A small sound classifier, trained from scratch.
Model: num experts 16, layers 8.
Training: muon at rate 0.029, 12400 steps, batches of 128, held-out accuracy 98%.
Data: trained on melodies that start on their tonic, played by one synthesised instrument, 26041 training examples.
Rows from block 3, named by matrix and row number. Rows with one number belong to one attention dimension. Each number is 128 + 24 x the weight over its row's rms, rounded and kept within 0 to 255. All counts start at 0. Numbers have three digits each. After the name is the row's rms in percent of the matrix's.
# v: attention query, key and value (stacked) (model.blocks.3.attn.qkv.weight, 576x192, the v third), inputs 0-95
# proj: attention output (model.blocks.3.attn.proj.weight, 192x192, transposed), outputs 0-95
v.25 091:157127127178161155132089139156133138086118115112158096107167135124140147120137142144156130140130136129130124121161134100121085103161125160139185125139145135112125123129097167140113155137102099137102110135096122140159164118166109104135143099119083156138106123120128137128096103089148179111
v.26 107:114142098169103107104103116188176137123134179133100184111081133112123168146101143105121156115077096149112163118096113109117160128140106136128120108121110165140106134155124127110131093116178124138173142132099131106120114140149163083117109118144180161177111089155135132125134129116106131133
v.27 099:134114135130085117134101137068124079151132159104131162140121112119112099133121133136139099118083131131149125146085131085118142123157090124120114138164145150154152121151129149117132139167141116104149156119141145136128136145128157126170126093122123144136153168072156101106137137140091082123
v.28 095:126113105141125129134136114178136129155134116154196159138084159092125142113114109151100107123101130130101151086094124134128137141130101130168097112142141113149155126116126107143072110146136109111147124096123163093094122066141141166105132109075129122119146106132132111136117136129112152131
v.29 097:102118124111119126089122135157112127103089129152141090132108147161162078115120090115096101118131147119109149106134155158152151134131141117160093191103141161166136088095127138130151136137109094193141101133141138092132130156118116084135156134142123160148155108130168147127094138143135106119
v.30 095:098105116164137127151112151097111175109124059128122142115106084158109114115104115140147115148101136143145133147134166148146157147139105110143104103115117127146179169149115097114139139108110173119113116144135119138133131130097089128133163110143108146143098154155142117114106105131125152179
v.31 099:120119109120124106131117126110132121119123134098106148143162152119170111142147119075169104096106149079136127166164154173147104142143144082141113187097105131140113153143140124130143147113125169116130115134146114161106094113144140115129104127122135142161107104054093116139142113117130159154
v.32 093:108151155132077134114139182136122116130086143119116160093115123139158143132175130114134105103090140129112134136131137142136135147165113129186100152123148097138091114125139125111109143105119141125120088110186104091138118143127105103113121118120129048146163153136148120094134115139131139148
v.33 104:093107173108114138140114152171136152096136157110144164131131137080133126148066111142143150127102122124123129133116100097104129102112065171118102112116143156110126086155087096152114144146161122135103126140130169143147153137168159161092108119106135137089177124141148116099059155085130134121
v.34 098:147140117121163148184110130093167114117099182131138132058145134094152116124122097115112102092096138172086083142117111159144114134130136090112151140139115128125102118145091146149118089112158137166170108112134137139109098122138131127141104117126152125120120140075145135151160145110109129122
v.35 094:141130106136129119094149110142131107137138139130159153136095127168130117124149143138136165101164128152152103121095154144181144139145072090103136146163140089135123123120133155110124111120148096122141135150149121130123116114122107129148095142101095124112122085131078079119152081176132149119
v.36 086:187129147124125110137124128138178115165145123102146133137111111108141136084117132138132149162110127108156121095118140166089125105134101091103126134120161135155150156064071131086128100137146156153141154069109109136153118114140115149115073128100097133097095129113172124140157168146108077130
v.37 102:111054157148129135147127165153116117125115149123156181118111099170115078136122124155135152132116150152116089136147161144138152119141155103088151120169133158101120133133150117103118124146129149114148173108122151115171142125121122117119141117131111115146121156115179142156140100105127086116
v.38 099:109106117136081110088104149113096113119157163100155126083114167113096117122129152162116155133115116169158142114150123137135139092117133130115121116051105131130142113097112117173127055135115111141093132112152125149127162145081171156122140195125164115114129169155125098152130109101120124127
v.39 113:175132126139124125140102122132137133139142108144131118108122137137098107069129149137130123100106161128121130151116140095119142118109129119131175127138197131146146068142098099106134151115119089105148095146120114115109125117128138121149064143154140127104119142076117110178130129173137122133
v.40 099:170103126102173147126126161153141124135110143170126106122119127120116133159127118091188177098106150123092104113100104142156122132181085138127128129110133095106117145144105181146120145135153127086131102104139107103102133145160127137082161147107156115139082129151179119152154143126083129118
v.41 104:079096098157126102123105114113163124118160110131155133082124125105126120115162123111111101112133096142120082084132102164120135117098127125129142138182132122106148085163116125172143141088120119141104126136124180156148110106072161168169158161168098127123143122120085143156110115129130112148
v.42 106:101125126127092126121131115140148114096145075136169121158135163096133104112128158164119105164080109115147147086157126081118163117118119126132123125135122141105163107152125123117080109134156133108146100111140141144133096146100134127157127143088171135159171164139099132172115130115103134118
v.43 103:102121138190118123127111088151150115092134132109165161085128122166133100128085145128136087142205134157084150074103149141105146097137100122126105134121138082119115122177115148132108137150125142118120095175171121108128110154134117117144111150107136155125134143156119156132116087170119157121
v.44 092:110142087129141164149122159112158134116138165108113061128169123114111158140121112127164058126139097148113115134080149123128114102144125142142134160131191145127154116167126103168105184103161115120128113143099092109118112132161137132083114098109119144099131113152134114110100197141130139128
v.45 097:136152114113138123151135137146183130118121080135130130166151144100183134152170126111168082153146121130121120102098124095126117121130099189145149095136106104114134134157120116106102152100139127122086072161161100141099158151109123134105135148126118117164123142143163110143142164108087131150
v.46 090:144140126128099150121101116112121129122095111110179142127120099133133065166127161142102095144127134102182130125123113148109146083153077151129154160094131131106163126153090146129147106103120102105121160158102100139128119105115149132090134143139176132097098112126119141110137165136122133121
v.47 117:094077129124116066137133140122151139170147105135128144129152121087115104122144148082148110121136144126147110092109131138135137110133103114135131082170124138082103129162143119116073163146171150170139128103108142118089127146142144133122163138144134139101112131177142108125149181137088140150
v.48 102:131132115123127088104131102111122145130173126121142149119136135138081110124096086112133165166117113120109118086115142088103118136123132153195116125096151094137135164086140122151134087156154132118107110184121124127146128102118123130140147150115109137125158120113066084123142122140101141131
v.49 096:144130149132136102109111182114079139118113123172099109116127118116087163178104146097155103181144135089093096126158167142149150141086152132133111105139129131170140160141116139066093118130155149113159156133151156093133134115089100157154100155160113124137145129103140119156159083180109134125
v.50 107:126136123140131130105095146125128106083094154124087116112110172109157168151109144102097126137136117139131144099135141163138126139189112138130164111134079118108148138119160156107114133104109146125106077141102144068152118121124101118148120117092149089133138168141125143149154129143136134140
v.51 105:141142128166103094165108091108107171153138122116129136117132141140109124082120133113123167119144149125081132155134130126131129096110090102131144166136136138122135123103071149155107110160095142131147119137090129177124151134157154136107155139079146129132140117134114142095159139109159161101
v.52 099:118118118130114106117165109123089140123121115171134074141147123098125129125133123127138107161077118097156152148127106165094137129152134082124132145115145145116156156145126121109118125136155136150124107150171067104131111151154105116158126164100123065139145129120129176116150115123154125119
v.53 101:145145130134117118129110123136162116126119109144147124135147123145137183133085117134143085138113144138114148163089131164117148105159124166151109138157150135138106152092104085131160125142093121118139112119100134120152157168100141152088081116118148143106145132135172140144157142180156157079
v.54 101:110147111131141133091143082174098122167137117117096111154167119129139094137143113152106151125082180178157139148121135084091142120137132111128146141098137146109117152106193137128177140122140177113146147133141110150161127133109121117132110100097130116146138137183097128127156115128101119101
v.55 098:147138139067106139122149159109128121127106127129144094121135169139105143136132120150149143103154127123123113139120127158111127150134100142147101151113168094145156085113120172190162129113147127152143110103171142098113061138133120119136113173127107151156101144145119158108067133141158152101
v.56 103:146093151120149126153144098089129102127125156132130128143146145102140106133118118092120116136154137119144136066162113116128097129103117116127156095093111135118137124139102141105166164117129130156158150112162160140150135111155150112152144078132106096148133144143145107138106151143130140136
v.57 109:117100099107136118115160091134096102106162105181115163113141121169133144104121101085099081127169109130143147136097103092125148142127115169102113099104052149158165155145137145114120156146118120135159079132106139126145109114106147149142101123142124154132156155136124121127109128163100146146
v.58 105:091083140159108112091134118150096128102113151131138139187121094179129117125154133155109117127119119137131101096114153119140177133137165120159115112136119129108118118135107136109100169086114095116112157132117179117130112141118113113103134125106073141157169104119110089095122145113156145130
v.59 101:141187120148107136131113136153111163099170166109125139153105144092105117125128200101135148153108085106115135129105134111146112141141127093125115131155129115166133094107115121131117180109146112124108094124088108117111112124168134123106150111115166130128159128102139126133142140121131163101
v.60 102:136092135156108081132164133152122103121140124171104071133141125078170108136125124147124148137096113099145117122153127105214142076107160141138134121125099127102135123093095093145076126105125137146130179136141102143121135118152164119135136182111138098126164139140132156133099095116080104128
v.61 106:091119136103123123138128120185122136151108111073116116158120135155140138110094123162120176113124148138124165163159135119152178134150159215136168087139114127109110144113069134115097136125118083154122098165119130133109128106148112116144108140094134116159158110120110146086155113092153140110
v.62 097:101155165124138156158121127165149132107152140113133128167149136156109129139135137141142157087151116160180114147122143115142157107132197127156131101161168140067156132118114135106109101111160121115101122127103113151130115168120099119085145094136142125097098111144166130125152174157141131108
v.63 095:072139133097124103134151126121114149137115141129131107108121119160130155122095124121147107108108128130070139112113139135126107120113178132120152139118092121142120128139107069122090111145133135091165144149111128114125160177139104109120111108137131110131117123122093134073143108140114126125
v.64 104:127143101162112106140098185148116119099075135142099124099125185121137113119166091137172176075100153177098175108097137144129151156126129109135111122147117125142147111114122102129156138080090079090119142161120156178108092122114127121097138116150130128125115177116156113113121149135138169153
v.65 098:161128153210092178119093126078122128125127125092109113100118135123127109161157132114074180106094114125099106146137135117123152186148155099078137143147144115113144137103136154138150131118133173149096128131092143151135116128111121107141138100108160104149148129145124143169113126089111141154
v.66 106:173141120122099155142113135126122137162153146148141133153111140113145105131147124139097118138095121148186126121132097121123139136101087135157162164158109153134103151141070113136126150116129123100116090142085135143170130130125118114165143154161127087088168131124138136114122135100123139139
v.67 094:119120114136112121107147119195129124106124179137157124146099116104139097147088093151149141118085135142134124143135138148097109131153113179103097179161095142097147164151116131135116154130112120124114094133123150041152114157088098165092132140104123102134129129105147125113143168132117139140
v.68 094:112175122122098113164131146098144153138149108127152117150138118155139111176139134103149116106139119110109122164135109122136165122155110090146127112147102128173179118107155105116143163150151091147129101134085121143122149150139126130109088136097101141150084139131081125148170180132103159115
v.69 095:123121132171149124136127130189189118124118148127101142117137089163136147140118085115065135130083106157173099113110093166107086116136141111120135106122151170125136113121159143122144131125094121151142122147118079107121099160129168169128107115178086094152141133172146138159157156140152111089
v.70 095:120100101145103104116111095148136127122112118129146122109157144107113134157109122105160147142056127124079134154175122089149132092137145166141120105117125128114103141128183118095100158150153119143111151171139132145112156118138140103129117165102120123133146111100145159115182161122118145126
v.71 107:149169140107116120070126135110128135120130133136141161162122081093141060131077121158158119135132089130106096119105088082117108109110164137155153165139165085134096148154120135149126131107146145120143150159098107131120127133107147095109130138189119165125146105122128131161097118102146156138
v.72 090:116144120139122170118144130144121109116118126109093118140163147151160121160152162128119152137121135143102123160139131122103123089150190140179142121117134145140106107109132143113117140155154122121113116159101123179095139091108164152097129124102169164135101124123126116124099126123131133168
v.73 104:116121096117162123146157142112097128123123179084149103141133109124117112106085111169108078134151133088133105134151128175140125087090156141117096128078101121156162174149100128175146117134134129126154177111087125111118105150171113124092122110152142142142140132069153134144136131135149149153
v.74 091:112131075119154145097106137122151144072123079113135120132142122119152174120140078122157128132114124150094166145114146121098170142140118124149142120147134121148157152109097106149138130116100135136135167081123107185120098139126100087147153130147147103136117155124175145079104160142133122112
v.75 096:139151172110151136114110135120118128175112147117109120113149160119106163176127081122159146071084138132115120127121131148110130158158098112150130079123119127109103130135110119141126127140128173125120153065118129099166107107156145124144147121136081157137154104129156180142137156116139149137
v.76 101:131110158152115083136107106148115142109117159148132133101155140134135111124183097076173121089173099113124165080121179140186142103130115159184108078132130154134153127130166146121119146145120092117145123126150110153125124097115132119140090090076105122165139132101107151061130105144150122105
v.77 094:163089138095113157140129145127111140126139097069139144143156121165122119093111131133127119146100126105093107151133118155152118141130155130124161125106072101094131178118134134152116120130160099158157123076158118142165109118094145128125137145099149142090165114125115124125161125107131083137
v.78 109:096111156137160101152130174180156112120150122140159127097110112083148136116179124123114114146123111132083138156147116076116099110141170109147121134082155118135179142107123134171162149148122121147133113130126105119127105122133171126100118114119116101160126137125164081170100152156088107076
v.79 096:133166142150149127129142192106124136150156153151200135124087102127150121080108141154107146147097111121136161131140115155164096113142129097130144113089120132139114121106117150122139091147083115087146135138114090096118098102108095101152128145123141150158129103144144110127102091119133159103
v.80 109:128133156098160117143143137131127184064153108115138147122143101100119144130194094111184149122110129130092117115126107118140100156147122120116138107133106148107123136109097125122096124121163129153109151091111109150084123129154117167096115159120107167125142114137141125127118090143100139071
v.81 098:099102169075127134168142183108091101121106103152095161106134155159146079119133121146141147117153160197086157074131152131147162134112088213157131092132110117116151109098149104133135119113103148115126080134094105116094128082125118131126155156156151119120130133133087135127149102141153152134
v.82 094:120135122107125095106165132098153112170177108123113142066160091106115111147085139167101124203157131153109124122143166130126155126111105127109162122132144136116171170128120125126144136123149141162138095111151097100113091104162149177120134117148114137106151130117101094160116120123137102104
v.83 100:096074150159102164123144105113109114127089127114150112125154112134129168153126093119089127136123106133115110140125151156148126158103153129120110126128124143112173119131170122131179153166123099130123165155184072126141141135086073112127132107109132132146142161182121090147094112164111100141
v.84 095:096134161120124129153139155204166065122120127108132133114122106114134124146146132108120139130135108152162137121129107169148080150126112114126145124173122116143100093128112114098137127148098134130139085105122131116166112127136140143153111151089153122054112116120165107141127135121116075148
v.85 107:097068185104143117144120140119166134110132120133086135154103115094108145118134136132102138118128121127168151117108141122101115143140151124159138121098128150156140132090070119051140130119164140144133109123104117096112136120118164144109108142141122134093160101108158130161125157124160091106
v.86 116:152123150126120150114103113125143124144140116143127135165118141085070141158141134074138137135123126117105084140148118163105089175136106182147169124163134155120111151163134098122094132104117118083117156113147112103116133115140171135126119136134094121137139132161103144100129148146120090157
v.87 100:104122078149107125106095082126125192086141166096147114129130116121145143138146084089137129101149135109129123157125127118129159135113131129125157103126166116146146115132158106091148133139107124164140134093088121130131143140095129091156177126117081140148105120141122150130097125180123168101
v.88 103:117164110126141109135203091157089103147119158168168124096167120117100116138159127157134139141090099131134114119103147140154101138124125138128140099119106119137132140098099134151140160108097108152076156159146153139151149111151145165120088136144102085150141132138135126101136149133116110157
v.89 095:188131107126100136133173146092136160121155142117062136105080149130107105138096143130102121120096092113085109131117174080130153113150140105124098132159111104166111126114098145154140093141111135145133123113138147140142138102143174080151110110143095164131109110092098097164112092147132120168
v.90 098:074126133173085128137087143125147107092118109111114130145125133146135105133112118130123144133168134142109129146118110105158137085120148128119092064161106100175103074136099117187181126148168207152111104124099167108159120123155132145101130119141153119122131148159117131154117128139125124117
v.91 105:077150144130127144123140129145107127132134141165134128121144142124137089124129120135141144135118173128161131161143158107096119108122155149140109201112108136099113125073136150143114100112101159148103155117129090146101126148166139099135116093101159134107121095135123077109162141097135119105
v.92 105:175107118123097126155115168144112168152123148118161100129148109132146155138141171120128096126112123112112148117129142135124113157134113117116143132103135155084094115130150156179109070111134118144144146131122111131074149138144120114168149121127158106107114115098109116116154095091145156145
proj.25 096:155091114131154097124153124106131119159147175114090132121115158125121121179138134127155131140100112108167091096098108152131153146113154113135059136129128119148149132155139119127150081105147161084147106171127105091135101150104148160116124142098169111152102112161121140095155126136174147164
proj.26 098:075149097121114191153128112103114100067132111127158137111143095104117152119124115103135093152079129110158144187114182107133101113165088083113115131140133110161117111133139155135146129108162123104094130131143127091147136144136099131099149095133139106132142156108136093154148124126173128138
proj.27 101:124129180108157136084150136120149119142163106130106144135119113127121107135128107111135106143142123113085134138139138150128136106120108178165149097103128141124088094116096132176084110121124121142142092099115162101134133122138138109104166147121141165133128149111091139127095143098138121089
proj.28 098:117139109080132128145132116129122153092137152131121112131164106140120139129113105164085124152137117144173104152115155106125139090115151074125116144139107159144102126147163137115174106121134114109162160146136137122089114135130106098109069145099101096125175184098152133102075102140149158133
proj.29 100:156127120084121123095119184103114099133151137118126092099115121116194082105109095187127124146147152146122095124141128115116131152147103148147145136130114138169155131130142148109126130126110136148146130142149133156103177128146140113110145097096168106112156145115088135113103126151149141138
proj.30 091:143130099157172146147126149134149084139122130132117155124120096170125101146150126168124097153149151101183091128141113119143117097100108123130121152138127107110131105137103147086133112130081179096129169126151133142179161152146168148160087116123112131096127153146119084097133145123112142122
proj.31 096:180121127169137130117153145126123123105139119124143128077137146105127106139108119123125138136185144153135102162083141134123100182141108154097113111153115137114182132136109148117134105135142092140127123132148107128115129135133136134113112129172069130065092172092130112138133134146141180142
proj.32 093:112124133108138121087108115144101141125098107155155096137130150137123157128111114132120141085146124143139108174149125142122102116104170146090145131114130194150141144129136139105096106103163104140099119152171118156167107060076155090141103122122102128129131148125120146154128095117118160168
proj.33 109:124104086094136132113088104146117119115132130093141151150150163128115134110116114119138148128113130140114118127088127143139075159129127136102103103133175134155132134070126154160109117129146119125128137143106109135123123158157124138102158136089137131113082130120116114117101147123114134103
proj.34 096:093110086145109134113128149111135103092146146091127155145113113125133126144145123106110125147146129121190121119114159159120141119148072165076127137136139117123140146125122118118153191146126090121116166120146149161111146121117141109099125153157150196134123093142132134114146125134118129163
proj.35 097:158162124124149083113083132113141109100130117119111079123162150128119106113164128136105131141137108159090150123153090095131137130126145122130120113123130221102146099135100142108091157124109141083141093127127144149179162151121122130102112126108099137124094126140090162153146087130118151157
proj.36 094:149154118136137103130080123104137155120111137131111117122110131123146137120142173062185140175143108159142141124085163131173098163077140159140132126109099110129119151152115116125118115127128185113108123127142152117141109125075136114136120137129117152118132124106116158108074117128120115126
proj.37 098:125119141144118118159173112085178140179118136124121157103135118118172131148183171139134117087153100129143132070102154104115105093136162152167083080091106159139141189153113105161130135094107171104106106127125133140103112177104157131077127149105141108117112144115112159157094134118132100108
proj.38 102:112132126130134172138110124132132136101103127128138103166137115111167085172183082127120126126088140145181101114114162142157156147117118137165155075174110133169123111163112113130101123134105139119136158054095129151099128159151149096103120161150153177126120150124116121132137116120093124098
proj.39 115:146137138093114119098159130109102188112134125126064133124127152097132115068130154131096170128087079149155151180108110101105158152144119136155126148094141123124128138112121145135158140157088115146109133164131114110137124118153125124115117136097144135144121111177119118085148113111099158154
proj.40 094:103147089127116152129130145116153108123144129098168176086145130121129151095088142124135119132150134155139140167120135157144146150180155140149155131084112112124096198115128103134140129105149118206135150157107117136130075125127121159090124114096163126124140096178131164116098130103103153155
proj.41 100:145093120129130106112153138138153121130124114144092100135107131122152144137204098101131094142087145091168152133093145139141135145106157136176144084109163107118110123133126129145136115133133134112098081092114118119111145176143105114111164129140132107122109149147119128123169111136121110093
proj.42 106:135128127103156143077089102180097162102146116147151127105115132116100111123149153120103127129094161137136133166130098120155168147090115128182125134099137119161113132122110146167130133117112110182123117119114119086127155120170167161139082133126127168136100116129109110089104087141124123144
proj.43 104:087138108108094139139137149101129116134105130166114106147167097157110121146142121123154103109133117142099158129165127119115129143141129092158098089147156106126109118074153104155117157130078113134120120132095114126102149134103115057134152169127116148114116122141086136119144090092120129113
proj.44 096:126112124138149113103154081113105107118157124108129135164145094160102109120100129134131150151138135133117068120099152140114127101157133154075157144164118114083116164123149164097177143119120133124121126154114109113121131114175117143148113164133101168117149138105095153120087160108108142187
proj.45 097:144118148106088145121161133121103100143144088069168117095129112141146170095108155157140120108127101106126083161136104155144143126160102115121092132140123135105051107093114130120083134140111133124176130143147143097103095141131103132090134134134124119142146092129151117077132111144139155108
proj.46 080:167184076100143110147114144153105152097117129117142092139091171140127129117096141119128141163125137118122092115155124084193112164159074104086137095164132104153133149123147128151164125097128115115145158068144112152170130140143135146082161152145131182132131144092102140142172153129150134129
proj.47 113:096139077188125119121142141126104111149166114127159150126162140147115183146127142172108108147121122123131120110096183099130120120138145085110101137106180123068148125136161111134174139117160132131144176153103140110128148162114142105144135131139117112139150123124131114097067122146145127106
proj.48 107:141130122111127120152114150140138189131111097164129103105177125180141127127080134143136106149125150120119091135174139127096142163128182108097110118092109115129129077126144142108146128088108129111120169128133217158126123117131155161136105142132109114104116116138152131116163091092146126111
proj.49 099:108105099162102093113134138122140175160136170123116133141117148151141115145150132115120143083126115142131150123142100121124111109113158127077168120161122126140163121108113130155150143105114150100117144139121144198101127133114182143091090169129149152124121124158090115153118163100116075121
proj.50 113:110124126168101144091148085134106124147132148090110111118180128163152117160138203146111118074116186113086167107128086176100112106090114134092130114112116150106081129146126139108106104128124164138142136134165122174138140140115132106105095120111099118151104122136104101148122125126126095131
proj.51 096:103170081130162177150116129106124138096125106141121116141146114071116113140107147148131145147119131128091127188136141110119088133109131103131111138138106110132131092103161143117137120120150102137160125072167155130102118144113127140134098102104087139112114127130162133095102156159165096159
proj.52 091:160145093130146149110181105136156074144099126161130164107141121139138162123068120141148138127157127134143104135174084157076119140168122114144174128124099098121140101137122103156131151111120099166108168132144122130101096104100134112123154080121118135181127164119143112165100154123165142096
proj.53 109:153169115159135164136103140141116104108105119139163102116176126115170095112074090182179184085131167154131144173154081096119095121120103091139153110121121110166129147116108142102116134098153098144121112136149096097115091139118125128138134112117138119150119101137140120104135104146090148161
proj.54 097:171167123138099114153150138145156117112146130156150086123099153142160104132152162143101129129105135141134154095164087106121139067124120154133114115161129153135117132092108128134126153145104129121118094087111176100138164145115148158131146123109131088120161157068128139109110153119113126119
proj.55 099:139153140151126088102081127186192127142099144161109083139129113155138107097129109153136104116096120129133107143137130124149171119140132117150139155115151139128111137120154140086164126139116112102094145093089148149131119088154129123171128106123182133131115110153073158152098137140121165183
proj.56 108:133153165169104124124124137144073152107101112097153110111108125086125156149107138100111108125123110119127135113125139132161121143081116137108170140103110168109143163171164163088130116126143171130095148119121120149093125159133135125123123155147169124110148121112132131125158171110131127167
proj.57 102:118118133142081100129141140140106124158140175049164157118165137113102117148090115123132094112115148130095128150173112109124098108129114127099155159107096133111127154089135166091137151165102113109128119150124156144121188109133150165137163102130127140156113116116139066089136131120124128112
proj.58 097:140120109116087112142159128131108124127131086176156142112129123145108139106161084167138122112139131152120128125137103103097101115174165108155131112119109150120119140171136113125136073103137140146150129115128103126150139098161129142135151133094145130039123155134147163156171133114124123114
proj.59 107:154086096119125140107114060156103102183148128074158136123143155106152189121156125130114139119132156142117147142079131156159092159173131104131099101166137110124108143106170111168103093097146095173129157169155123131110131088102089094138098149152136123143126141139136125151136121147107112136
proj.60 098:114122104129132162125117179188133116137146084133140179092102125131163099174126154130141143146127111125120127169133117136158163130136117138108127115090127115139146165111094110117135081109112117149165138132160179150127117123119122171101093096141096133127146150150134106119085100072128095137
proj.61 109:107140147098104146108104139151163149133115106140159129151164089160126115138160115178130140134160067162139107128108103110131121108134104104138125169110160114126092147116142104148124121147170072087142091124109162130099114159113101154118136150128177062140163118130112120113112133153129125134
proj.62 099:158149130061115107145124142109087145092111114144177148104080141157110086125132089147139121194134141121142118122106126091122105157153152123137125101132148163159121114118085101133114139148111114137199099100131085089160144136149097131132097149094139082134125111151139113111106142121132128167
proj.63 096:115134139130124139139128119136128174138138140140138134106151111110138150146101131135126151151151118150113124109134086090120120117149112104136123106092154105094103114102117099162120126143127129106113129105094124167132113125142108144115133176116126148164134132123149138131159140122125087146
proj.64 112:119170150149127127158123069102107094131169143148132144127128120094167140155152155120111152157139174111152117151136121133153085098125125140158143092138177111128125130100121105159126072174106134118139076147124113143097196151132132123148099152119130128115113126124144114090102154120128146095
proj.65 102:119133107093188129154142105133139157099116115203127114094142133122153116155149116106136143116102121078105091125114098144052145120138141107162160145148088158152141135120103115161106143132104113119129085124137158165135141083107097127107096160155132151101139114103115110118156127176144094141
proj.66 105:153139117112140128128097111094170086115110134132159118099109143144094191130143128129121115124138118136118087131136142162138106107163150128103125141124115103167165149125093120084135110068097142108099148138142151148120108154143115131144127155125104156130123154132155100156145105077148117166
proj.67 092:141095127132151127154126133174100112144107120105115128085105120123110092132104146125102154141111116119151095105111131140137142158127108128140092152170147125144133118082160133144120139088119154107171120174092135109143109107103073138097137121138087122124095124160134122091139100109111152140
proj.68 100:143111171077156113114126127124154132102130138132126098146106087129113126134146133087138131173151130119133100147159108108104105141141125080153096100159126120109092055119119163112106100133091108150135164133113160129112144129084151113120167147154149130104116158154106103103100142127185134139
proj.69 091:133128119117138121120128085138092106082149157123118140085149116118147128141077123151142129099125074135132113139137091126110163155062157139159118177127171191121146145090072181119125102143099139146122122114123193120149101125124102125137093144169147119158142118156074140138135122177121117111
proj.70 096:113146140151108147134140102150119163146104110138088113116118114149173149097117112110125107127130147074106092135124142153092125130141150165085117153109138108087121136076136100137137130125143141150136149160158090141124170111141112170102133156144112124124143148100145122152112092138115096146
proj.71 104:081141082105112147118079166184118171136113121123134126078123197106118090139094138153136107142138170135165148157099094070150108129125117138093098139108121123140158144191110105114145130109156137130142162150108117124112129154140084133138174144081158131123135129119142171131066133103123104125
proj.72 089:150125157096111084104141139121141115127173103194102159115134125139162113138109134085141159119106107072135127144128129124184129105127140103144132154153145093114140107108171147105137146176112112143112126149105141141135117133118161107090143124132123127113137148128140120101092118130100090120
proj.73 107:156124126177120139144100148143143150148106167131132119128144116148106115127133131107155119149173127129110112066102079140122127136131101174138136119166135116110131148154134110076069122130130098097161089112133136110182126128163097145149154120106123110134174119177143174112129129097062151143
proj.74 085:119181121141150164082146146139125153140133098091132164148146140098091141155155145127106113120119158105143125154110146087099145171110147095141119121135159130090105138129157141126135099151151137086111104141141120136101121181109132108134114101104154165114099098136097136145130110122172120142
proj.75 105:136166140102104103127136135112150100159132122124099179126147105150137138151166121139146120126143146116109097079103133149081136110094123119123120117133146105159144141128150093132115166121156131114116135172135146098073123112166124110156138103136180107085141117101130122166141140130072156152
proj.76 100:158101109129168085127157146114117139184151107136124111159136114175150126126118097107107092138130116101113121142161141127100151104147144129131097200114145142139094073102155175132131101145164116129114117146121111120088136154135137128137141119133151132133169114120100119167125140129088135091
proj.77 095:122100147129106107143117146115112143156151099179121095157139174126155140137145123090141133110133188129107111123134142113050107152148104141155132121104106131170140111076130134131097148088138159101166155132095146133137123074125085134116130094130160103160094083111118128158099115137140136126
proj.78 112:106143121097101109127089160161120123140115167134127102137092100167121112163074082133143087111131137142123110112162177146148137171099126123115125124127135185137105142142145133106115119129100097144111110101145156097160117125138150114169130137130151153148116096138078128095143122125121095125
proj.79 093:148128146102129141124138143123131165059135164162106097137127171132122149142109117156125113128138180164116117080115117115122090115131108120125143091121158122130082146151117123148089138149144084141102140126126145148134202112170109142175133130139104098175142135110111143146143155124087132130
proj.80 109:155140134141137115145121141159115139115157158104131118140131114173139150120088107088135138109129136160120145132138102155088130177144159125139096112137108093074125123107149128172123138084156124104134108151095132104154133123127093097142075109156140187108153189119101141125146103136140104095
proj.81 101:135136116097126097147153145070120119121142136158117145121142149115147132125146112110120148103167134136154120169129132135157096104101133093138153132104138140121129133120168142114171113107092112083112113160127101165120129128095158140111126126139122119152115170113114100164114108134107140123
proj.82 100:130113112095148127115146174085116163175122119110118148149130113143111100103149082112162116054122123116125111124085130159124125119132125108119166167100112132163160117130119174074170140097120145101134151122135116171141098120085113105148161131183102097119096129100143148109127113127111130135
proj.83 101:110114150124101132176131169131135138145168120106108158124151183168132101168097107086097122129128133128141113114154141128125135116096148141097145115121143147144090104126151160131143103163151155138042160099140127158177163137141116114140149113087118119091151105140094119125104131172165144154
proj.84 095:121080121163106076111101098132114091160120120123140159169145147110158135154096136151141136121111118096154111123106130121156129138143103114131116143127111124162164133128143141108135122137125128127119143174098146102139123073136141144165131140130155080127122143114116105104127126150198123119
proj.85 097:125100131138124133125096141099105130152096146135138124116142128142117173089131090147146117097142127130129110138144143115134096129127146135124103137130082125109161151066111075127087105158097142103140094090154205168153093090092107138148085141140142116140120152175138142173135160142087137132
proj.86 110:162120129104125115140136147110145129107130101078099164125123130147152192095128139110093167097105132123137140151136152105129160174121138106121100119143119149131151097121136088159127123164156161165077144147118145102165101101143171070080125150146140152088080128154112085144122107136155161155
proj.87 092:081132098111125147165120162146112136090090073124118148103182144119159090156148146127102137163129121173116152118121082150118140117089152116160146159154122102112118123076136157158094125148129128171118144142115185127100122124132104144074131124100132179134157121099080133140122135151126131122
proj.88 093:137142133183080147104129137089138137111096118106121116171074134088092135064124143107115123105172117129101112147158139143133093133132168121131116106142118114111101126133125121118121128098114150072130137121104117117128124141080152111124126118105119123111117184131115171137140096139131104129
proj.89 102:123123142089121115137146140091152105104106108145179103151118116111162147108118083121100140118149140117124141138129099094126139153120138133115140112123107103139177163158114096139085177148112126140165127156166092129157130131141164173156088174112106138099076098139123126086148137132130155134
proj.90 098:106150095116128144114120115178100114133121123147083130151153077135139135169116117163136134127121104150123096081139151126135100113113105133121087169133172157097130156129136127153100146141130114122129143135179090157124109129136110094122142142107149105118133114112104095100080091109105106103
proj.91 107:169161136135125121104136126096131142113088110142140126123092111159109068149139144139116138147118112157152152122092088106165070141137129140147146118133193129085122149107138149113137161109109099103133114097097149132154131105166075163155108081122116119114136136145120108089146124147154112181
proj.92 098:134147112149102130170144096149147168111113112148095121138136133152135121097111102122156197144153095105119122107103099160113139155133081123149140131134139149156171135139144177102146089110121135156133135120086133149129109111121117162104085101158119138106155133087127127130145116129127100111